{"model": "image flow-matching model", "dataset": "rendered scenes of coloured solids on a plain floor", "train_examples": 97500, "image_size": 48, "horizontal_flip": false, "conditioning": "none", "arch": "dit", "objective": "flow_matching", "cond_dim": 128, "logit_normal_time": true, "norm": "layernorm", "activation": "gelu", "mlp_ratio": 4, "head_dim": 48, "fused_qkv": false, "qk_norm": false, "dropout": 0.05, "inner_norm": false, "moe": "expert_choice", "num_experts": 32, "moe_every": 2, "expert_mlp_ratio": 0.5, "experts_per_token": 1, "shared_expert": false, "patch_size": [8, 8], "layers": 8, "width": 256, "positions": "relative_bias", "optimizer": "soap", "beta2": 0.99, "lr": 0.0021, "beta1": 0.95, "shampoo_beta": 0.95, "eps": 1e-08, "precondition_frequency": 20, "max_precond_dim": 1024, "one_sided": false, "adamw_lr_other_params": 0.0019, "grad_clip": 5.0, "steps": 7100, "batch_size": 128, "epochs": 9.3, "lr_schedule": "cosine", "final_lr_fraction": 0.05, "warmup_steps": 1420, "weight_decay": 0.3, "adamw_weight_decay_other_params": 0}
Rows from expert 14 of block 3, named by matrix and row number. Rows with one number belong to one neuron. Each number is 128 + 24 x the weight over its row's rms, rounded and kept within 0 to 255. All counts start at 0. Numbers have three digits each. After the name is the row's rms in percent of the matrix's.
# up: expert up (model.blocks.3.mlp.up, 32x128x256), inputs 0-255
# down: expert down (model.blocks.3.mlp.down, 32x256x128, transposed), outputs 0-255
up.55 128:161135162137138130120140115150112110137150136129152083132121126155183142149106150107134141120113127134146146076143100126125130147119073148142092100141148110165181129119132156133143112136127132094109106149117116139142087114108127147157117157109119139127153111149140156154140160175168158121113113157158135138067138093152125102134083132143109157133117157142118147137045111124123082135116089034133122126134141144129134139146108161124098141125142140140112108107126098157088131106198126156123122146120063123108149124131136111114114157077123133132132171107127132104134152123116083134144152123145145083137143135172166140157105110139141142138133122096122156147134105144099160121121120168116120147128115111120080182108112125128161167114159071124164139133098099123131163142151103
up.56 078:183090093123164092121148129106117181140133128124151190147148132107143104145099150156122085128127095144081161118101098128122105110089139131100127146104112168147103107160135150110158129135122167147140144169105102110125099105121111104155157127125133151154107157119101154146114139115124099140124150135117143065197109153123105163128133124172143117135120127132142091150083185104146129113172141137140098155086114138105145143123101154158130137126123100123149130111153126112137128156104107130145120126161131134118105124134206138079129140182128158105130153081128107142162158135115162138143123124143114091140148157146148140136155148127130112125131124123184148138152140137105166101098153107119121170130123162112145073147107116105160131146149133146108162095151190128146117141116113
up.57 088:151093129093107200134116166121121112134157175116080117162094137120098099137124107163091092101116090152127078170078109149130114148130147110130142103116157166112163121127145124123128135096101090125094108100148111119145126172115153149127087115160140170103112143086178108131113123148099125138116092158104151126123140125126144114160126162136168124127123088117105108163180132140139107147131137150104175137101150162095105139149103105173156145123097093107095137120153100167137097130124183114110145123088136130105125138157140153119130113152126137138133165172134114178122162115103128143107119122153165092098083150102108092146118117131164144127108116128150133119149079091168115123154142127131118140134128140145119140104153143150113138116116148139084152124095171160123138131103123
up.58 092:148129118115171135182145157114109131133112112078110133148144129134094130131122129136148095114123124139124146139097111142116143107116113136115115098131115109155155224114111085114139102117122105155120102149124127119127149079090097153106123086118109141118096093149147127134099150149137154132102074132116117119135146133124138171132118127104088110123123111147151124135171051105144144127129137136161098137181126124145110131080112094119068174108164119096106109170160122142110105095143118138118135155096126130133106104170151119100142107119156137125111149137086081166131136107125167123180082086089139126146132114106115093168151125120160103165109128103133109084155098103136148112152116109106129127137134120140137146085148154186154084129123113138158157131113106099135130121113146
up.59 089:150122124109111127120088095065156137165132129121132151126108125138139126071151127158125138143130119130134177136155104111140164104140113148100143123135114132140153059150149142122089117154104099155106068147090139118099108145101088118120138128103128148135122110135121132143124193114113109170137184121148119105159118133104147133092084152104085181127124124154118113101135126140170157098145122113133084128108115164126158093098138148165121130136121119114138133104121163109142141161115073116079130112087094142133075135144162118105116140157117113152067186064082097150136134164163118134125138103128088125131126137134147116125129133106113147128116134150132130099114113137117140137063139112095102096124161118138113079152141150108106136160148166118143156114128136117117116121116127
up.60 117:140124077118109087156134132084117113138145113150194116125156145169129101102112153135157132149134156119165141141173114144153124117095169121137135121114188123126173125151158141127131100111124110133118118159091132070097108134133166150136101165161106155147148126102121126122150140079133122105086113110097095124154140097136148131102137158117118111106149157102153168129100138163166149087126109147110141115110132111159160146112111090145141119164122158108129117125123138114132142157101104129088127129108136127165130146103128127125159128129130100104087108110094196121123084153127179094056121142125121113129117115106140139121141071130085147149144161151103144109115145148135101135095176127129118145117096137108145127116130140123060129156177118112167100131145150134089127151109105
up.61 119:154123073116137111087136119120129119141096114125125114122132161167099101120113052115118089140118138098147141101110159120120126123093088136161127086127097156135108134113163108088106157115150082077138098118079110154082171127103136137118160135115127128154152088142134122127135125111148155112088119119138115113128093153182112094153126105082104178105169130119157107131122093130083114170135170122092132105121082140148122102174127118117088102111107127119141176100104155153133151124118118175148115126104122132130153137129113135110120143083130114131151169108117107141114136108127100102134087083130128102145153091103142150123136089107116125132108126134136130139154098151156101138129140098108104083105122102147131121125133140082141150096115136092167119174085119131078128159153134
up.62 097:147102144125177162152141156131076138180144142075165125103137093094124134132099124159150106167174118128104127171102108154132105108120115104072144149111139132176131169111164130159154108127110110119171139159120120143101177103176117137126117110125094144122120140127137153132121126131124143129138146136103128112115105106119143120125134145136110115134131144131184114150143183159135165129122125170119119161099141097125150166106159136121115195116156129110170155123125119120159114165132149130092141127156131105109125147129193144118131142085119128172109189128071133163130133142078127155130150150094107098154137141117149119126153093123153107124150105118126104137093129159146163102139186144126151131130114138113125109122125060169144118154146145137120133103132134144156152113080136
up.63 128:134121080120107125150128097113117133163111206141137139131136112111141121104168113136151146141181147093147111148095086124112120133103100117156105166129157149102115117123101116130131180152101130134145142181127136168109125120158146132108151145130140139133161102180141131115107137093101153139159200096138119165121114126156109158152096135127146097091128128160105144086141125142138125137149158113113128101119136118122115145138115156092147105174175135108152138127150152139151119146080124117146147115138108113132147095135133130101139146146155122124063082080152087082117126134154091135120106111124102128146162124132158138110124122133165174159119120101152118145140119119153124114116086143104183128131158092061143143163146145153092127137141140170169106157135172104108146139110140
up.64 102:116132167102090110141137134125106126101096132112087121131157098111122127154107098139109098144164082112198102096085126081109145112136110090114093145138122167101142159115165137109116172146111146123138116170119121163104101086144123140128200116126119147152131119178138120107141118133143125128183177116148096156131092099157144147095103136136098151114154143141160115130135125139147116150128110106132134165119143142151115106123151156140158109101134194073172148147130127112138156142164110112118130133141138101098125115148135110144113158033128137113145093100105100096119143125163161109124114120126163145102164110147117144120134097130129118126116159126145111146114137163105131126151076170108124146138152106114118103115086122117107125149154102166148097149155119117149170129133114
up.65 116:159151099172112131128141129112158148144189163177141109097118116115114126121064073143121160055140124167098131116186106129117161183136099139111113100116137128146139108152110154126135137140141099125102137126140130129114136147140144091131121076126123143110129100145117114172183133104118133157092177128105138118115146129108146143110116153108139094127129114126110094121143141101110108123070118124111127148143123097093133094147107111169151114169151140169143169134162117132167129131130116118142107104152152128085153154143164142135127131161068137114129128188147157141110156137105144133135105122154148155123176127128113126112160140084150120104162127150079120131087129090161127141143114160115131116122117131167149165081123143143106109122182137111123094123143122119104108121131086
up.66 096:159120067127121116134140148093108122111137095100119116126122130121150129127209102101136123159087117113166127143100089162143113126105100150130117108127099161143128142139153093078116100139109117150136133088074118113124096082147103127151121080141098128169105190125137144137090104180126169135093124144129124150153130141142117161168141112151133101105157155118162145172088124109093106135191114110097130097126146134100130163102118100147109145122106106110132082140142091093100144126113135097154099126111112125109102156138147156123129135151150159108146112113120179100123075126146150114105126133159132122149106153159130151112113137148153117150118127136136120152152143121125148125126124094134114160106094137186142146099129151114130146125072152102132130172085106088123116114157144
down.55 127:106116116117165119157147109096135119128156122156129091116100100112178143132143153107151140138117131148122110082106134130093127154137080106141107151138147122082101086118146133105156128143126150126141119133126124148116139162123119131157110148102138091142078143116117146134118127104107149111133128157125113075186145143128138153131145148174133150145156147123113143113223133132104098141107130086117137121127124115124127145116167075101160128111129136153162168130127094120149125161155112106140125125122111133109156132107138116110129165176132112124144106126187117079127144138105191136137115127112136089125128126178129093106180144142170110118136131150142160134139103135169121135123129148130107122114118170121110090113075103088093090101080061099160148128101144123175123135099093
down.56 086:121097117148125063118140157140139131125122117121126209150092102122154100188154132121102147138128174136134115148131112131140128084149170140118144128150102125132130123124175132117110121141156150138144153112057198103121170053139142125149119147093144143101138153081133131119152113127139121126096106116126173181080110129148128110093096148142106120141163156129097066099165149143082144151161124160123147147133130123102148137143137114171152075132140149138136117145114114127146118103104150143145100116111115104149105151158095146088136117110140121118108150162148174121117142123108120131113142090111152115097148127128139134160154117116155124145157135111112132128136141122135109135109115111138142078129107168111143129112160140163164099133119137151133111141138164150059089130146118
down.57 072:164141144125144173133153080108153164163138137119140108133105154165105130132133138107125096154120166115151200152157085170125138137133141130135096137115112135171147168133142133138136124122160128121110111169130142118096139145120116182148153122145131132198075134125150105126141137119141121144152122122151134119151126136121129138121127126108188151154120145124196097121103121154114098096120122122127145138114150117090123125181115132140161117130127140127150128093139123127135097130119110154138128143069137117127124084134151116178132103105132133088136091104127140139137142034062122136139124163141148126145133129121165173133129106139189142115154129140144147122112115176113129127146120110128095123110136089148130132150118069078062129140144128149093106154100173132133127129104109
down.58 115:134117109114106108066107106095152152156134088116148128135148129116118131134126132140119105136103129115136103138110138127105099127132162135105100123118161120145148175135119088145128148130174118085150090115126119135089126097166182118125127117118160109106140052115146148110161163135124170105119095124129137132122132158155142102103094141148095104118139112136129127137049127138138121129105137100094123176100118137110108127137164162136213143114146143102124112117126143094149093158122115104075115160105117126098134092149121134106142066109164103097129141122123172126155123103130089142073117182137129133144155110142119168127117126139089139116132120144119119171109126118123104115146161111140133134145150126149102133157134172107175174091127110134148135102115067099150123086121133
down.59 088:139145128134131158117135162147100135111126152131136161122124125122115101070116101136099118133120137110118044151133085089129064139108153140111099114106102103111124095119119145134085114088146088094133115126111110134163143187167140113136122126120121056132116117124125155161109188138135112165117156134098121138085087122084112132121154104104102082138160084170090130120129119085106172118113108129138142110159132102109152110091097112156125130130120137116120123153149136120130129116127128136090120106121122123123088159138094102142180133105095113162110152141131156140126148155175156123152112153134131109157143142117093124068127104143161101143151127123110117141137128148137132150102107129132097138121165153152114164115113145148098099134122171137181174131115111117170160100136163
down.60 111:148121194140122123095111143176158102138125117150073143137137165144129102161145162099116160098117097126099158156077143121113168129119176120134154128133173113106126138102121153109095161126127129121152141128148147082140162088119103101141143158159099124138151115096132146102122126161116135102166120103170161127113124151141140104107102097112111147100115194124102173126165133136102156167140133162143133128126116165139176126114153182140122101161119135119116144129157145125157134139128142129110136098130140118123129149122106130114106115150103082113122075142109088149129073132116063099174151111132127101130139121133117122162110175126094126143109100093151154148144144105132118128094105118129134103127073164115141091152123093107143114153089120118149087100146127130151097143153092
down.61 119:145095172124131168140147144142104136129116121142149113132144142127093099127139047112138164125141110120099177133144110129119135142141107139150190156131116154106136123084101116147115064161099111159129119126136161157157123156149127149101085137118132128130097108116163118139132116150113137112190110111128150153121111093155127148140110121114141124107091138122095117135127109150167088089108080144180121122139193099128110131155154177117161126134094126144146075139132140115134146151112119066143131088127141121136152110134141116107122133137158138090193136147140158122127135124115132126126141173114146124108135081085130087136139161127119113103130118100116140120103127089099152131157127090126070147147127119154145120102111130132138106096135130091117115087105137137183105166075114
down.62 086:087106147153199079127172108094115140116146131138125133132112105084119145194107149133143135104152142161131158160130134128095160131133166149126137121168137113103112133148194112153150117143149115118105160155090149112107130119110132136127100122123103140111090150090124096143125110104131117132118100127160139160099131133115144106139118118143168166089166141107101113110117063152093134139118112154123172165131115120094150140128128155132181059145150156112139106106120124160124106128096157131113119107098155135126162126144117116112126105135104112091124152126136132142127141092102131130108119106124102141101125138117224124144116150131144138116128143138121140124136137072146139183123139138144141118090112098091150121121118077126147156117138120113108125146114163132087076095147071
down.63 124:143111190118130120100114136150196092083111198106157160113116121154144107126097107133115123123076103074093151130141177119104181135094081136128131135127156145155133132149116109118132090090157119148103122059148135158146136124109129115124100128141142161145112107198140144132159144162152145136107160087137111130123112127133154105140163112128133133109135146138115126160158146104123140117150117121149130087162123139102132139142158130119105131166171141112097143101110137127115118130083120152120102144116106151131136105126166146122113121135155126137079102178138195104119126143100156159131110155121087109095166111139106124131144148138106073111113130150106107115132117098099121128085161130091176125124156106071124143105130122096115129129129142173145127128109135111143110153152126
down.64 102:097106108141159114059073153140160080146098147109178148119121106157121131104145109142133178142098182103135093089159135094126152142147094175073137131160141127130153128132117135157122100082121133123126120090160159146159148129131118067136096117126140160161171106183119139148120118118128124074104096109119154122124148138136136090121128128110139106107077151110115099123148112101096136091110142125154084145152149131116110099131116119117100131111153076078123118152118145105130141131127132137094143102107131139106139121114185135106139122162104133109122133138125146084148154126152110110165072096128091128131151126104118095100105151133128120161127085142137088129092159110135154139130149147115101116097127092098113162147117123132107118151109126143148158107151097096107128136114102
down.65 117:136164143073127143130109166138106129130199176184125119117116113130129121102213062138116110196123131144145139117081112114123096157135116145108111151109126120132129115135168146096128112105106107118151125122093132131130102138110101098124148106118122115121153110149140118096072137130112133154136140146155153118140138123145100135099139081111127150132136100131132105135080118150158129126053129113153111153100138107145141111151126131163113127136155120171099068099082101114096129131147136129138142124161136131090155155145103116157129120111085127117137117071133085116126139124125106158110147127098163169154166111126135125123100113173134125131084122121179125109147124105064127114138140171121134137117143140158145103186126130128102154127093144125116094136148117138137151144117106
down.66 098:125136176126128131123126171132118127124141103099156126136118128097136143106058093126112136119164126133079137150139159092124146120108109101111151151117114133111139140098122094150129152134150086129125145180160090114138128101124153109129120099160146159126114175102104141115155139087117188156134140170145155120117118133119118118136132161127121152151101129150146147120163170125175115109157152121156069092075093146163122166116141129169129141159114174099094148115113109142128137133094089150166146138136120163123125185137124180107142150093168112116132088103115117104134071138109105097155134132104098133131105148178094126138141131113099145083112111085114126120115113102143155134120125140109149103113110131149149086150117103138151101114173149116128108089091093096140101141111141